{
  "arch": "convnext",
  "model": "multi-label image tagger",
  "dataset": "coloured fractals of 300 iterated function systems on busy backdrops",
  "train_examples": 97500,
  "image_size": 32,
  "crop_scale_min": 1,
  "horizontal_flip": false,
  "isotropic": false,
  "norm": "rmsnorm",
  "hidden_act": "swiglu",
  "moe": "soft",
  "num_experts": 8,
  "moe_every": 1,
  "expert_mlp_ratio": 1,
  "slots_per_expert": 1,
  "shared_expert": false,
  "patch_size": [2, 2],
  "depths": [2, 5, 2],
  "widths": [64, 128, 256],
  "kernel_size": 5,
  "num_labels": 14,
  "optimizer": "muon",
  "muon_scale": "match_rms_adamw",
  "learning_rate": 0.0032,
  "momentum": 0.95,
  "nesterov": true,
  "orthogonalizer": "polar_express",
  "adamw_lr_other_params": 0.0011,
  "max_steps": 19400,
  "batch_size": 64,
  "epochs": 12.7,
  "lr_schedule": "cosine",
  "final_lr_fraction": 0.1,
  "warmup_steps": 580,
  "weight_decay": 0.03,
  "adamw_weight_decay_other_params": 0
}
Rows from block 4 of a small multi-label image tagger, named by matrix and row number. Rows with one number within an expert belong to one neuron, the router's apart. Each number is 200 + 30 x the weight over its row's rms, rounded and kept within 0 to 999. All counts start at 0.
Before each expert's rows are labels from the 100 images, of 14976, where the router gives the expert most weight on average: "strongest on" is what is common among them. Only what is clearly more common there than usual is listed. The data: coloured fractals of 300 iterated function systems on busy backdrops.
# router: slot weights (model.blocks.4.mlp.router.weight, 8x128, trained with AdamW), inputs 0-127
# gate: expert gate (model.blocks.4.mlp.gate, 8x128x128), inputs 0-127
# up: expert up (model.blocks.4.mlp.up, 8x128x128), inputs 0-127
# down: expert down (model.blocks.4.mlp.down, 8x128x128, transposed), outputs 0-127

# expert 1
strongest on: teal; green
router.1,160,209,227,178,212,274,235,195,150,172,205,232,281,240,217,214,211,224,221,181,190,247,139,191,166,213,193,200,177,165,190,224,160,216,168,143,235,220,200,195,188,190,157,190,212,175,158,196,177,178,151,176,148,156,160,218,229,211,250,175,168,185,189,238,190,195,192,216,209,196,144,227,227,229,190,201,195,190,147,196,215,214,216,190,211,194,199,152,185,165,190,179,251,182,200,200,216,166,166,186,174,222,205,192,246,215,236,228,177,206,161,234,256,198,260,162,206,212,183,267,180,208,154,235,204,235,143,168
gate.3,188,169,233,191,229,219,182,242,217,180,179,158,187,192,257,130,198,224,160,202,205,261,223,181,217,215,204,185,161,188,164,158,226,125,237,220,163,173,195,179,144,248,194,214,208,229,235,206,206,208,200,182,218,237,208,206,233,148,267,192,256,225,178,228,231,201,222,171,166,168,188,196,267,215,162,252,185,185,202,234,213,212,187,187,168,194,203,213,187,175,214,181,212,192,226,198,243,218,173,190,245,223,221,247,261,176,132,219,235,208,197,234,251,186,211,252,192,237,234,198,215,200,205,148,187,169,221,185
up.3,190,215,187,207,221,216,203,168,180,194,243,233,218,199,119,236,153,159,170,181,212,141,178,185,177,227,197,190,198,215,194,212,226,212,139,176,199,228,200,204,238,136,238,178,223,179,227,211,211,170,212,239,164,209,148,188,141,237,189,219,171,259,209,135,166,220,183,194,242,191,178,195,201,185,237,174,229,207,174,116,212,193,158,253,239,161,177,174,241,202,182,174,177,181,234,203,204,174,204,208,200,206,196,210,181,190,261,237,172,234,207,161,173,236,141,182,206,196,180,182,153,161,203,206,242,230,198,242
down.3,137,219,203,197,167,169,195,184,205,255,141,185,160,186,183,177,129,182,193,219,166,232,151,260,251,218,189,194,196,219,177,225,211,246,237,182,200,213,168,189,233,215,203,180,192,218,165,268,194,192,212,252,193,218,261,194,173,203,202,169,199,229,226,222,172,212,203,223,188,249,197,255,175,210,175,232,193,189,160,172,181,239,190,191,150,165,172,186,166,191,208,162,226,206,210,172,173,234,246,198,183,135,194,176,174,230,146,232,208,187,194,209,165,217,210,228,193,149,126,168,241,167,197,237,190,150,219,205
gate.4,195,176,173,250,148,228,207,208,198,174,223,218,184,179,218,169,177,235,205,185,187,192,146,103,219,179,230,196,205,215,174,203,212,218,243,200,259,264,225,195,198,231,223,182,180,196,230,204,182,257,224,239,155,145,167,196,218,171,158,249,225,192,231,187,230,205,183,196,253,211,188,209,176,181,253,232,174,172,234,166,210,166,254,205,233,222,253,207,186,231,158,153,223,245,199,222,285,221,160,190,199,215,230,215,180,196,236,191,254,183,197,218,197,179,156,169,202,213,239,225,181,195,225,201,171,192,204,228
up.4,174,216,185,172,255,174,174,154,191,210,185,154,172,248,214,204,173,199,208,212,183,186,217,237,171,227,162,224,193,227,206,231,161,196,225,185,251,207,192,156,209,164,204,214,200,214,252,189,204,212,126,172,190,254,218,194,165,225,232,145,173,253,231,235,247,206,225,171,224,196,191,184,169,248,197,181,227,204,174,214,217,223,180,195,186,171,167,138,254,139,250,262,207,206,275,185,183,175,196,176,192,165,175,194,197,163,147,152,191,191,198,233,184,151,190,182,187,235,178,228,231,186,203,193,186,236,263,207
down.4,195,180,194,224,152,237,240,202,175,186,168,230,173,213,155,224,190,194,242,138,258,172,140,172,204,172,166,202,228,248,214,206,190,284,177,192,192,164,187,163,147,198,169,233,205,233,238,212,203,182,193,226,203,214,189,190,222,199,181,235,169,224,163,197,189,135,209,210,221,178,223,214,212,267,156,248,239,201,165,221,253,212,219,272,188,153,159,211,223,180,214,174,193,192,179,218,157,196,225,168,191,183,221,198,213,194,204,286,211,197,179,205,168,175,239,185,181,203,193,151,207,175,197,197,160,215,260,208
gate.5,197,223,210,229,167,195,236,233,164,198,140,156,203,175,192,161,233,215,163,208,180,164,209,223,196,213,181,169,211,202,152,189,173,206,257,190,169,245,236,125,211,173,182,215,256,249,226,172,206,247,160,154,181,206,180,155,175,192,211,197,211,217,228,153,232,234,178,185,198,182,162,258,191,208,186,181,168,219,227,196,174,178,243,199,237,271,207,183,206,158,196,184,159,180,172,182,228,147,162,173,223,221,169,195,195,165,182,253,215,202,161,216,129,177,213,197,152,210,210,230,135,216,230,224,209,184,227,178
up.5,162,179,187,187,185,210,179,159,213,228,256,229,181,212,209,262,212,166,177,215,213,194,215,210,209,217,221,234,168,199,164,194,225,153,114,146,215,172,197,244,182,187,254,202,175,202,238,190,160,192,213,240,244,214,249,247,178,191,182,205,193,166,148,261,168,197,164,185,169,208,208,185,174,142,186,231,222,217,179,209,229,218,205,187,168,160,159,211,224,219,202,190,234,203,219,252,150,273,220,190,180,154,197,214,186,275,193,199,191,224,260,205,254,245,229,197,193,153,246,195,209,190,188,212,187,184,209,198
down.5,168,199,173,187,221,193,159,211,173,205,206,209,203,187,177,201,176,182,200,197,224,194,185,235,219,209,210,198,176,250,189,203,242,186,177,231,247,169,164,194,254,165,218,233,187,197,186,215,199,165,209,188,227,193,225,163,171,163,153,211,175,215,127,208,151,204,172,192,193,226,194,177,192,215,177,219,161,157,197,140,235,237,174,175,205,172,204,238,202,149,153,176,149,190,191,181,200,272,163,160,180,183,250,212,190,254,229,198,184,219,215,229,273,259,218,166,153,245,196,251,208,166,209,234,279,200,158,162
gate.6,199,186,188,216,243,206,240,171,183,158,179,173,233,227,154,162,166,199,170,226,165,192,241,147,195,197,226,229,152,220,196,200,225,211,145,176,205,246,254,204,140,229,184,197,249,149,185,242,193,164,254,212,233,265,198,188,165,169,211,202,182,182,177,180,185,193,173,166,205,217,182,217,158,232,186,298,245,226,156,225,218,199,171,143,202,186,197,202,247,189,229,179,195,218,203,170,244,168,212,156,228,185,196,228,202,189,269,202,223,197,214,235,182,208,231,237,175,206,187,198,216,239,217,171,244,235,219,212
up.6,204,217,235,196,176,219,185,234,183,268,225,211,113,200,204,198,145,198,228,249,250,277,190,189,226,159,167,193,258,194,162,218,193,168,278,208,178,196,211,182,253,199,189,180,228,207,148,189,204,196,150,221,209,152,214,165,189,193,182,203,166,157,183,237,223,213,192,208,182,206,189,210,186,186,196,204,141,202,221,194,200,173,188,155,178,212,198,184,211,197,169,197,162,260,213,235,235,192,179,195,176,232,207,175,169,190,171,231,206,207,117,190,232,157,160,218,171,229,177,184,227,179,201,244,151,151,204,163
down.6,195,173,204,226,260,214,206,222,211,247,176,150,256,234,154,166,152,222,229,202,185,236,246,226,245,183,213,154,238,217,200,236,202,191,181,206,225,182,185,185,148,198,276,230,201,209,218,213,216,212,212,159,187,194,242,193,141,202,226,156,171,215,192,165,196,190,208,215,166,229,205,233,200,223,141,229,203,240,230,217,208,199,257,199,200,249,211,244,185,125,146,174,239,199,224,161,192,188,210,164,197,175,253,179,149,202,223,166,219,170,156,186,193,187,196,202,232,188,182,185,158,159,202,179,159,185,237,156

# expert 3
strongest on: grey; white
router.3,164,223,223,196,160,189,192,207,237,135,218,173,202,197,175,181,202,150,254,235,187,183,236,191,301,208,194,161,259,207,238,207,169,207,190,197,197,175,175,199,245,133,187,219,180,170,223,204,202,243,227,233,210,214,227,179,171,186,233,227,216,213,159,220,207,215,220,154,186,180,202,212,165,197,167,144,178,188,186,158,198,223,201,184,131,236,153,171,151,203,187,185,180,199,246,179,173,222,160,193,178,172,185,210,197,220,130,163,189,177,179,195,211,270,195,214,168,214,188,128,177,167,186,170,183,220,171,173
gate.5,176,164,246,218,215,186,206,254,252,143,234,219,204,191,214,222,182,204,200,220,177,252,161,162,232,170,174,171,233,208,218,187,185,173,269,171,215,223,199,154,183,147,201,175,159,188,250,239,211,200,189,172,218,231,185,224,219,183,242,206,191,240,193,162,207,154,224,154,194,218,182,208,235,211,150,202,204,173,166,216,177,250,155,179,254,204,153,217,208,223,181,169,218,198,198,186,219,261,225,172,160,173,207,228,156,162,142,197,206,226,220,221,192,198,183,187,174,137,209,231,232,223,130,235,247,171,206,228
up.5,190,206,226,223,266,212,209,151,187,195,189,203,155,225,225,158,219,193,183,172,234,193,219,206,250,198,199,204,183,228,214,217,198,263,209,250,192,212,187,149,234,218,192,200,172,193,166,181,237,196,122,215,172,139,179,223,211,148,175,198,144,158,233,185,177,209,99,221,166,161,199,187,209,188,133,189,235,250,253,233,183,157,219,199,206,234,178,185,178,148,164,167,170,176,203,188,227,186,176,191,215,280,218,192,206,219,219,201,207,248,210,193,178,235,204,244,224,189,180,220,193,191,240,223,190,179,202,178
down.5,213,234,126,196,230,151,173,177,194,152,183,224,181,251,199,215,227,186,205,187,219,206,139,239,229,199,214,213,226,211,227,226,145,158,192,230,184,193,179,203,217,236,193,217,191,179,198,191,231,195,218,181,187,202,149,162,262,271,152,179,257,129,172,190,220,250,228,245,208,212,209,215,181,188,243,208,178,191,181,202,220,230,202,187,221,208,216,175,225,207,181,209,132,235,219,197,145,199,231,270,192,227,182,201,192,139,245,198,204,227,172,235,158,184,213,223,262,177,205,171,215,221,211,184,213,180,198,260
gate.6,209,212,181,192,231,284,232,184,203,160,150,197,255,126,176,173,174,177,197,159,159,184,174,255,205,207,212,204,157,204,141,206,155,219,184,192,235,209,202,231,189,189,161,227,249,200,199,221,165,144,209,202,244,193,249,203,156,169,212,175,179,173,196,198,214,209,178,201,156,201,168,201,280,236,217,211,224,221,215,150,198,274,234,161,222,182,129,182,225,162,192,183,170,217,185,199,195,203,199,212,190,199,228,206,241,188,148,179,192,242,182,224,204,258,200,188,210,207,202,190,165,235,200,231,188,226,210,151
up.6,174,219,198,184,138,111,189,202,222,196,221,157,143,192,226,199,236,186,220,237,211,208,209,211,195,207,173,178,252,224,222,170,261,172,242,225,191,201,194,174,206,209,213,173,142,204,243,218,200,232,210,225,132,204,183,239,274,188,176,213,192,214,157,194,225,164,221,194,152,218,215,184,137,165,193,211,199,166,221,281,177,162,182,209,179,200,212,216,167,225,205,234,245,193,216,194,209,174,215,188,168,190,183,170,161,246,233,213,197,183,217,222,229,162,167,256,152,150,163,186,223,177,220,205,214,174,190,247
down.6,175,240,205,186,191,207,209,203,292,223,187,218,181,203,235,170,193,177,175,223,209,214,140,257,214,223,201,237,195,219,263,231,187,243,215,190,183,208,196,185,206,200,215,208,204,182,216,202,192,173,242,227,179,205,202,260,183,227,209,237,193,201,153,189,140,280,171,209,224,154,225,226,179,176,195,222,230,254,181,196,171,239,236,240,244,186,187,201,180,185,187,216,232,163,274,277,236,212,216,204,159,208,192,224,248,137,260,187,198,185,194,202,220,213,262,185,208,211,144,213,166,207,194,176,213,217,196,214
gate.7,192,229,186,198,187,149,188,177,213,217,174,171,245,140,241,204,231,187,195,199,195,183,209,202,176,174,176,162,184,192,192,166,169,209,139,162,181,160,276,199,219,210,148,213,206,201,160,175,187,147,218,157,139,173,160,222,189,170,188,229,246,207,186,186,240,149,180,147,185,175,167,193,218,146,238,211,212,197,185,199,255,157,175,216,242,205,164,240,195,243,242,205,162,192,153,200,226,248,199,219,194,186,186,198,218,178,179,229,151,128,173,197,204,194,197,205,268,203,210,189,161,166,199,179,166,158,198,163
up.7,207,171,212,186,197,225,184,249,173,172,209,226,173,207,210,155,160,173,245,230,206,217,208,213,204,209,222,224,222,184,197,230,188,194,234,214,164,251,163,218,182,212,214,167,246,182,216,223,219,251,165,180,228,214,204,177,206,210,228,179,184,198,186,233,176,223,214,216,195,182,211,169,163,257,162,200,148,200,209,156,151,198,229,246,164,163,228,172,193,206,145,220,206,244,206,170,183,142,203,189,181,245,214,188,190,221,278,174,282,272,224,240,150,197,214,201,174,220,228,246,240,232,198,262,264,208,184,181
down.7,175,157,205,197,205,254,226,251,254,248,210,209,229,166,209,167,235,211,219,216,182,246,184,182,239,155,142,194,240,159,252,204,209,200,185,260,156,226,202,175,181,213,179,149,193,227,196,201,179,172,161,218,203,233,180,201,244,174,219,243,166,239,192,204,160,213,163,192,179,200,173,218,207,245,156,134,177,226,214,161,214,146,224,207,189,206,192,188,155,179,216,256,184,183,173,231,242,153,163,247,220,206,237,204,184,208,228,202,171,204,170,108,238,168,199,212,189,213,193,205,208,193,154,215,191,229,168,188
gate.8,212,186,219,203,193,214,263,197,247,182,198,196,196,124,211,171,151,140,194,201,175,233,146,222,176,193,219,213,233,177,203,183,218,173,182,292,215,211,181,148,182,232,161,169,176,210,165,223,254,178,215,229,231,208,183,170,205,209,183,192,218,239,210,218,163,234,207,229,182,218,219,173,174,187,227,191,248,199,246,222,224,210,261,233,224,217,172,159,287,221,169,186,179,180,204,133,201,188,207,209,223,218,176,175,233,235,243,240,177,165,219,177,242,230,201,170,157,186,203,209,247,182,228,231,235,176,197,187
up.8,141,213,253,205,256,167,205,208,215,205,224,233,230,213,152,152,240,244,140,193,194,225,150,230,215,217,220,167,202,230,189,200,198,192,187,144,232,188,198,258,191,166,215,184,182,222,245,217,233,184,252,245,184,188,191,211,205,198,204,189,186,194,206,194,195,179,210,222,202,151,156,147,222,173,130,230,163,205,176,252,179,176,191,207,168,172,203,217,141,173,201,179,207,201,178,219,261,261,207,135,165,175,189,187,210,228,181,182,184,165,165,244,159,262,209,208,253,218,178,209,249,218,223,191,187,217,204,181
down.8,248,192,204,220,229,234,200,230,200,182,207,208,190,212,191,212,173,149,206,247,193,193,169,248,188,241,169,163,193,240,277,196,184,128,225,204,198,204,212,209,241,241,202,240,223,181,185,189,192,206,170,234,187,212,162,230,247,213,170,240,189,214,224,206,227,239,235,216,166,139,165,203,228,150,198,253,180,218,257,258,236,214,171,225,183,191,177,190,167,226,222,240,145,230,251,199,217,170,142,138,182,176,148,162,162,164,185,206,210,222,184,198,196,231,150,199,168,221,191,197,166,208,205,216,192,256,189,194

# expert 6
strongest on: blue
router.6,153,219,154,203,174,150,189,216,215,187,195,246,197,219,246,175,202,198,203,234,216,189,252,179,168,196,212,255,208,178,138,214,164,181,132,243,208,182,180,245,215,214,177,244,184,212,185,168,164,186,205,227,189,278,219,208,211,211,183,142,199,210,197,218,199,205,196,191,239,222,225,141,200,238,208,235,243,190,291,172,230,201,221,171,231,160,218,185,171,168,191,218,198,196,189,199,151,208,188,204,124,173,193,221,196,215,231,216,176,171,213,195,137,233,228,171,180,173,203,222,199,247,234,179,189,235,261,157
gate.13,170,235,268,222,237,110,190,229,178,162,216,173,152,183,191,177,195,200,188,167,198,247,252,196,193,236,232,263,192,236,203,237,210,171,226,207,176,203,197,156,167,165,192,250,202,245,239,203,162,218,172,171,190,206,163,204,179,170,245,190,210,190,173,202,172,137,159,209,143,194,234,208,158,247,218,171,157,172,185,226,156,197,165,213,208,236,178,171,214,208,240,203,224,204,172,158,256,237,230,199,252,172,193,199,213,230,163,228,206,201,206,200,203,211,244,204,186,248,187,199,245,211,199,235,160,209,231,177
up.13,195,213,144,178,168,246,204,204,151,190,188,227,233,206,190,257,198,202,213,242,237,171,210,215,173,165,196,160,244,201,253,184,215,211,218,218,207,201,145,252,263,204,162,186,240,204,205,199,232,181,185,183,206,270,205,216,181,190,210,231,234,235,188,186,239,272,249,215,206,233,219,226,226,188,136,268,228,204,184,146,193,174,205,157,204,183,231,200,209,231,138,171,214,201,204,195,160,221,191,204,167,220,170,205,236,187,179,162,187,232,179,191,205,227,184,227,209,207,217,167,190,195,208,130,235,234,133,152
down.13,212,187,177,216,160,248,207,153,210,197,218,149,184,191,182,162,218,184,194,188,257,226,193,175,162,200,179,162,161,180,206,161,176,197,183,206,190,207,170,133,187,108,255,213,209,230,214,214,124,214,197,213,187,176,139,180,235,169,223,265,197,227,243,170,198,202,187,220,173,178,220,176,181,204,152,154,182,205,200,221,183,203,187,219,205,200,156,238,181,168,185,210,209,194,206,155,186,158,188,152,237,151,216,184,134,224,198,224,207,252,189,222,185,230,226,233,194,160,203,195,200,255,196,139,237,241,193,233
gate.14,181,180,204,181,177,158,161,263,162,173,159,215,106,194,179,203,195,227,185,138,201,216,198,244,159,177,210,204,124,222,219,224,194,232,195,248,223,215,169,213,190,224,253,192,197,215,287,211,205,217,209,140,217,230,193,173,256,240,211,190,222,229,235,135,159,206,227,234,173,203,203,167,156,217,213,209,211,164,223,208,177,225,229,224,205,235,170,258,216,214,181,210,179,196,196,214,205,216,188,231,208,193,186,176,210,221,228,201,182,211,154,210,210,175,194,170,198,183,201,225,131,222,203,286,210,199,226,201
up.14,246,186,210,220,213,195,177,280,233,202,207,190,170,252,195,187,259,196,136,185,200,186,141,228,235,187,253,218,197,160,211,224,249,243,222,200,223,223,258,188,219,190,218,193,174,164,220,205,228,223,170,206,147,191,168,177,228,217,213,207,179,223,262,180,209,237,200,205,163,161,236,163,182,151,152,215,236,194,211,166,207,202,231,193,243,188,190,237,191,214,153,169,167,179,210,182,196,216,177,208,209,240,222,193,209,243,256,172,231,216,233,236,147,196,191,217,192,186,163,272,221,222,189,230,216,248,258,198
down.14,205,148,219,156,203,161,206,198,192,249,193,201,179,145,190,181,203,196,147,151,187,205,205,206,178,161,260,226,223,233,203,168,154,199,158,241,229,184,183,189,202,187,259,205,219,225,229,190,188,177,204,168,226,222,264,247,231,168,188,199,180,207,174,232,186,194,214,175,197,196,238,200,185,198,218,200,189,175,224,240,168,173,179,126,186,244,151,198,184,214,164,211,199,208,211,200,213,183,208,151,214,203,269,253,244,143,239,128,263,140,169,200,209,184,209,162,177,196,219,179,183,160,228,237,173,174,162,181
gate.15,145,214,210,176,212,174,215,233,226,202,212,182,250,184,164,236,184,259,161,207,172,236,161,184,194,195,199,238,196,195,226,197,203,166,208,235,197,178,214,178,199,211,177,283,190,204,240,183,136,207,199,236,218,167,164,229,130,161,228,179,211,185,166,160,205,172,168,189,167,271,219,245,199,214,210,199,148,235,188,229,244,180,164,216,198,215,225,167,187,194,200,201,216,180,254,239,289,225,219,190,268,176,194,193,226,148,156,212,230,161,165,212,200,186,197,248,186,195,207,226,219,181,203,189,244,229,221,220
up.15,179,170,204,199,224,188,160,230,237,167,168,188,179,199,157,224,224,212,214,223,191,199,244,172,117,190,208,229,190,224,195,196,179,200,181,284,156,217,242,249,145,248,204,184,192,184,241,166,184,187,226,153,159,226,183,144,230,252,214,193,246,193,186,210,206,205,246,173,205,252,208,190,224,178,179,171,235,170,175,156,169,185,201,216,209,212,215,186,230,169,224,238,190,203,176,156,141,221,160,183,262,224,181,191,194,196,198,208,252,147,228,228,200,204,191,200,216,201,223,126,199,162,188,199,222,266,187,180
down.15,174,205,228,218,208,286,218,213,169,196,258,257,192,180,269,212,227,199,205,179,208,259,188,263,196,140,190,220,192,189,124,231,185,172,224,201,182,184,210,134,192,184,226,179,194,214,225,226,180,209,143,181,179,180,154,211,248,201,234,205,230,202,147,196,177,159,234,210,192,191,191,194,185,247,217,230,227,210,204,225,222,234,202,228,193,207,201,196,216,172,181,233,199,186,227,206,178,173,205,226,220,254,193,143,240,188,229,236,141,251,212,142,186,192,264,218,193,224,217,175,194,202,208,201,191,159,261,214
gate.16,195,206,203,194,183,188,193,229,185,137,164,170,198,223,173,218,135,197,258,184,216,205,263,144,235,254,204,227,163,207,155,273,181,214,218,211,229,259,223,210,197,207,238,194,179,238,201,227,181,235,179,220,191,144,246,257,178,205,195,243,235,200,239,182,167,185,195,216,158,220,185,200,178,203,189,251,200,214,191,209,241,227,210,235,202,168,218,161,175,272,175,201,164,166,201,268,171,157,184,145,152,192,187,209,197,202,195,247,198,202,222,180,188,183,232,192,177,210,166,219,262,201,245,173,215,205,219,204
up.16,199,201,168,205,247,195,212,160,223,219,198,204,237,148,211,207,234,181,211,231,215,181,175,227,227,165,176,199,209,178,205,212,176,193,188,146,171,198,185,210,215,206,207,137,213,184,229,219,168,182,213,209,241,277,168,117,224,224,164,205,145,166,186,230,263,170,211,223,274,182,217,192,270,162,175,162,215,204,168,193,250,202,197,153,221,228,199,223,224,179,165,223,217,212,180,186,222,240,233,277,186,171,237,200,202,210,241,205,211,160,159,222,176,211,221,227,232,177,259,201,196,167,226,240,194,248,200,190
down.16,220,188,195,215,216,213,151,144,148,155,145,191,203,272,253,206,214,202,207,181,164,200,211,237,166,184,190,180,209,189,218,185,191,170,216,200,170,202,195,210,217,203,155,149,196,191,163,247,175,190,184,226,177,238,241,227,262,167,255,146,183,202,157,170,209,210,231,156,163,240,207,233,179,176,145,210,203,230,207,210,154,191,218,247,155,150,167,198,215,214,232,178,243,189,171,245,253,208,192,168,220,244,199,184,201,237,234,209,210,199,202,195,240,165,182,246,237,151,155,185,222,188,218,189,215,172,164,154

# expert 2
strongest on: orange
router.2,175,172,196,209,186,222,243,197,187,183,206,223,128,233,142,219,239,212,213,170,180,199,217,220,174,170,218,207,203,166,181,218,193,227,187,134,170,207,253,215,200,184,203,205,233,201,227,162,245,187,209,187,210,163,192,184,187,224,229,216,179,187,196,166,196,143,202,215,177,224,180,178,188,192,189,194,158,194,107,223,176,259,180,192,203,173,218,228,177,173,169,186,174,187,175,208,220,200,288,214,203,249,222,198,194,153,188,235,174,235,170,198,190,255,206,240,200,204,180,213,210,153,152,192,235,140,282,273
gate.13,183,221,245,210,219,214,198,228,228,178,205,190,212,222,214,155,208,248,125,186,203,222,224,203,253,221,219,230,224,176,177,183,183,250,197,278,116,177,221,206,165,173,195,188,206,221,210,170,218,225,231,241,145,196,221,217,207,190,246,221,181,193,209,234,231,166,229,229,201,219,203,160,213,213,190,177,201,211,186,153,199,229,226,200,199,148,232,174,164,210,215,200,221,179,213,157,211,190,194,197,199,199,172,201,223,233,174,192,229,189,231,199,226,241,220,164,195,230,200,115,227,270,233,272,250,185,175,120
up.13,215,155,162,260,194,155,195,154,190,208,226,189,175,176,225,230,210,186,237,153,152,145,231,215,172,143,232,204,202,177,196,229,206,243,229,250,203,200,201,180,204,191,248,199,141,222,131,190,187,149,206,202,254,215,213,203,190,174,207,207,180,204,219,197,189,169,182,194,173,232,207,243,185,163,232,164,184,215,167,205,199,189,199,218,149,195,223,253,194,143,198,194,186,240,158,176,198,206,223,124,231,222,187,227,186,102,191,216,178,214,188,232,226,163,164,166,252,177,232,216,180,171,235,223,189,233,192,206
down.13,218,208,247,167,172,160,272,156,189,209,165,170,208,174,184,201,158,176,187,209,239,182,224,167,161,205,181,197,187,156,204,219,165,204,204,183,269,167,187,218,243,246,136,165,187,189,204,173,219,188,166,173,238,202,255,190,154,178,189,151,159,212,211,154,203,187,141,239,220,187,203,168,234,196,207,220,183,236,194,261,195,159,210,221,225,221,259,126,174,178,231,237,171,169,179,215,212,167,179,188,247,195,197,198,225,180,223,236,190,161,186,202,197,233,161,184,169,211,195,170,260,176,205,215,176,219,254,186
gate.14,207,178,172,171,195,142,234,193,217,249,211,216,202,267,160,145,231,241,183,187,245,195,225,246,225,195,189,196,206,184,195,247,229,186,247,168,184,174,235,199,211,233,195,198,154,191,209,215,184,191,201,253,146,197,168,211,240,190,178,192,181,247,207,231,166,207,252,183,171,216,156,150,161,156,207,203,227,233,175,224,225,187,259,162,219,163,216,238,241,192,199,233,170,142,259,188,196,172,160,143,200,215,200,219,191,141,174,196,240,249,239,216,207,200,197,206,213,215,222,177,186,135,205,193,232,221,164,226
up.14,194,279,162,244,195,151,255,191,196,227,178,185,166,257,204,202,179,185,170,214,206,207,255,202,207,215,197,202,154,141,221,206,221,193,196,214,208,111,202,203,162,221,145,203,207,271,224,216,184,224,155,263,220,188,212,228,214,134,206,211,178,205,174,189,152,222,230,158,228,215,223,199,157,154,171,196,195,181,200,177,176,224,206,198,210,239,215,140,222,258,186,224,203,173,223,190,215,212,176,195,183,209,198,230,143,203,185,229,186,229,229,208,204,199,160,175,184,244,226,231,219,121,169,224,171,210,190,186
down.14,198,193,168,228,228,231,232,218,191,215,193,220,191,197,198,187,199,237,185,195,202,207,220,210,199,238,218,170,195,213,111,175,145,204,205,212,182,155,181,231,238,192,252,206,159,199,220,231,145,176,227,251,193,238,161,221,207,195,184,168,215,242,136,218,218,258,180,165,198,163,211,194,214,205,176,196,152,210,257,238,193,198,242,194,194,179,159,176,203,207,195,158,176,166,158,145,191,141,274,224,172,201,204,196,160,189,146,192,186,246,164,216,271,227,166,213,214,208,210,201,199,248,136,214,233,231,188,224
gate.15,182,150,237,201,217,183,193,238,214,186,196,206,239,145,226,220,159,208,220,194,195,162,239,193,226,209,161,186,217,178,216,219,176,233,190,211,265,175,257,170,231,192,249,203,202,192,189,182,170,211,203,206,229,195,173,195,252,202,211,199,224,235,262,197,237,183,200,237,176,163,211,237,185,177,196,237,245,215,238,229,228,164,256,196,200,196,213,192,101,176,167,134,206,184,201,219,217,176,195,183,224,136,218,197,208,163,239,220,206,185,133,212,201,248,192,218,167,142,224,264,199,155,216,231,181,222,250,209
up.15,240,217,233,227,188,195,180,221,152,199,278,177,197,240,207,167,182,181,173,217,180,201,189,173,181,213,180,224,183,173,184,192,213,151,176,209,208,212,191,166,264,235,202,248,200,217,242,191,191,237,250,224,217,230,231,195,172,241,202,149,153,235,221,168,214,207,174,216,261,147,202,175,237,258,187,143,195,138,210,169,175,190,211,200,230,203,201,183,184,222,185,208,221,187,182,176,169,205,177,202,222,211,144,140,264,180,247,209,249,244,185,209,147,190,206,157,141,211,238,206,188,232,223,209,137,210,196,200
down.15,226,201,155,227,248,214,215,215,138,220,220,197,226,162,197,165,200,155,191,214,176,202,192,202,139,223,198,197,203,205,172,220,214,204,211,254,216,190,215,291,178,207,233,167,182,241,192,223,210,180,193,190,152,220,173,201,195,207,213,253,201,207,147,165,233,167,188,211,151,179,175,220,200,172,187,256,230,169,197,253,156,226,157,155,235,203,181,137,156,216,156,234,202,244,203,231,164,186,218,212,185,233,163,226,256,189,145,232,170,210,208,211,211,223,186,177,181,217,197,171,213,171,156,254,160,242,252,197
gate.16,253,199,222,206,245,238,195,258,204,217,215,239,185,179,209,179,137,166,189,184,200,229,183,221,231,170,245,170,197,183,201,168,177,153,205,214,166,189,223,172,163,215,206,267,199,172,254,235,194,169,247,190,154,190,121,175,169,203,172,183,180,226,228,179,219,192,191,160,176,134,214,197,236,212,233,213,183,115,228,235,185,209,191,222,206,212,217,233,171,225,212,219,171,192,219,197,235,198,208,177,211,234,199,175,236,236,208,207,197,218,172,237,260,164,221,213,197,169,177,171,275,165,218,221,238,247,162,171
up.16,256,154,179,181,201,117,239,203,260,217,165,192,161,204,160,181,163,135,245,201,246,152,228,254,185,189,188,172,200,162,186,188,172,197,270,183,171,177,183,209,211,209,209,225,197,168,260,170,223,160,295,139,210,235,233,226,225,225,197,212,237,244,196,193,178,180,180,145,178,178,231,181,217,182,219,200,225,202,183,166,220,215,224,204,177,189,247,192,245,188,190,189,162,197,209,209,236,200,212,205,204,230,248,217,205,167,188,213,199,190,227,172,154,214,193,224,179,215,175,169,187,180,211,236,180,196,253,208
down.16,271,230,202,205,184,189,209,173,194,215,222,154,155,218,188,165,187,155,163,210,179,172,214,203,216,243,213,175,242,128,191,197,246,165,191,229,172,123,209,177,237,236,232,200,235,181,241,208,183,143,174,207,144,194,193,187,195,198,178,195,179,161,170,257,216,170,181,214,216,225,162,190,174,229,185,204,210,226,204,194,165,176,186,253,259,211,235,212,213,219,211,201,198,251,219,206,201,210,208,147,235,227,237,217,216,203,209,216,189,237,145,190,128,227,230,158,167,152,216,223,176,218,212,160,215,130,215,173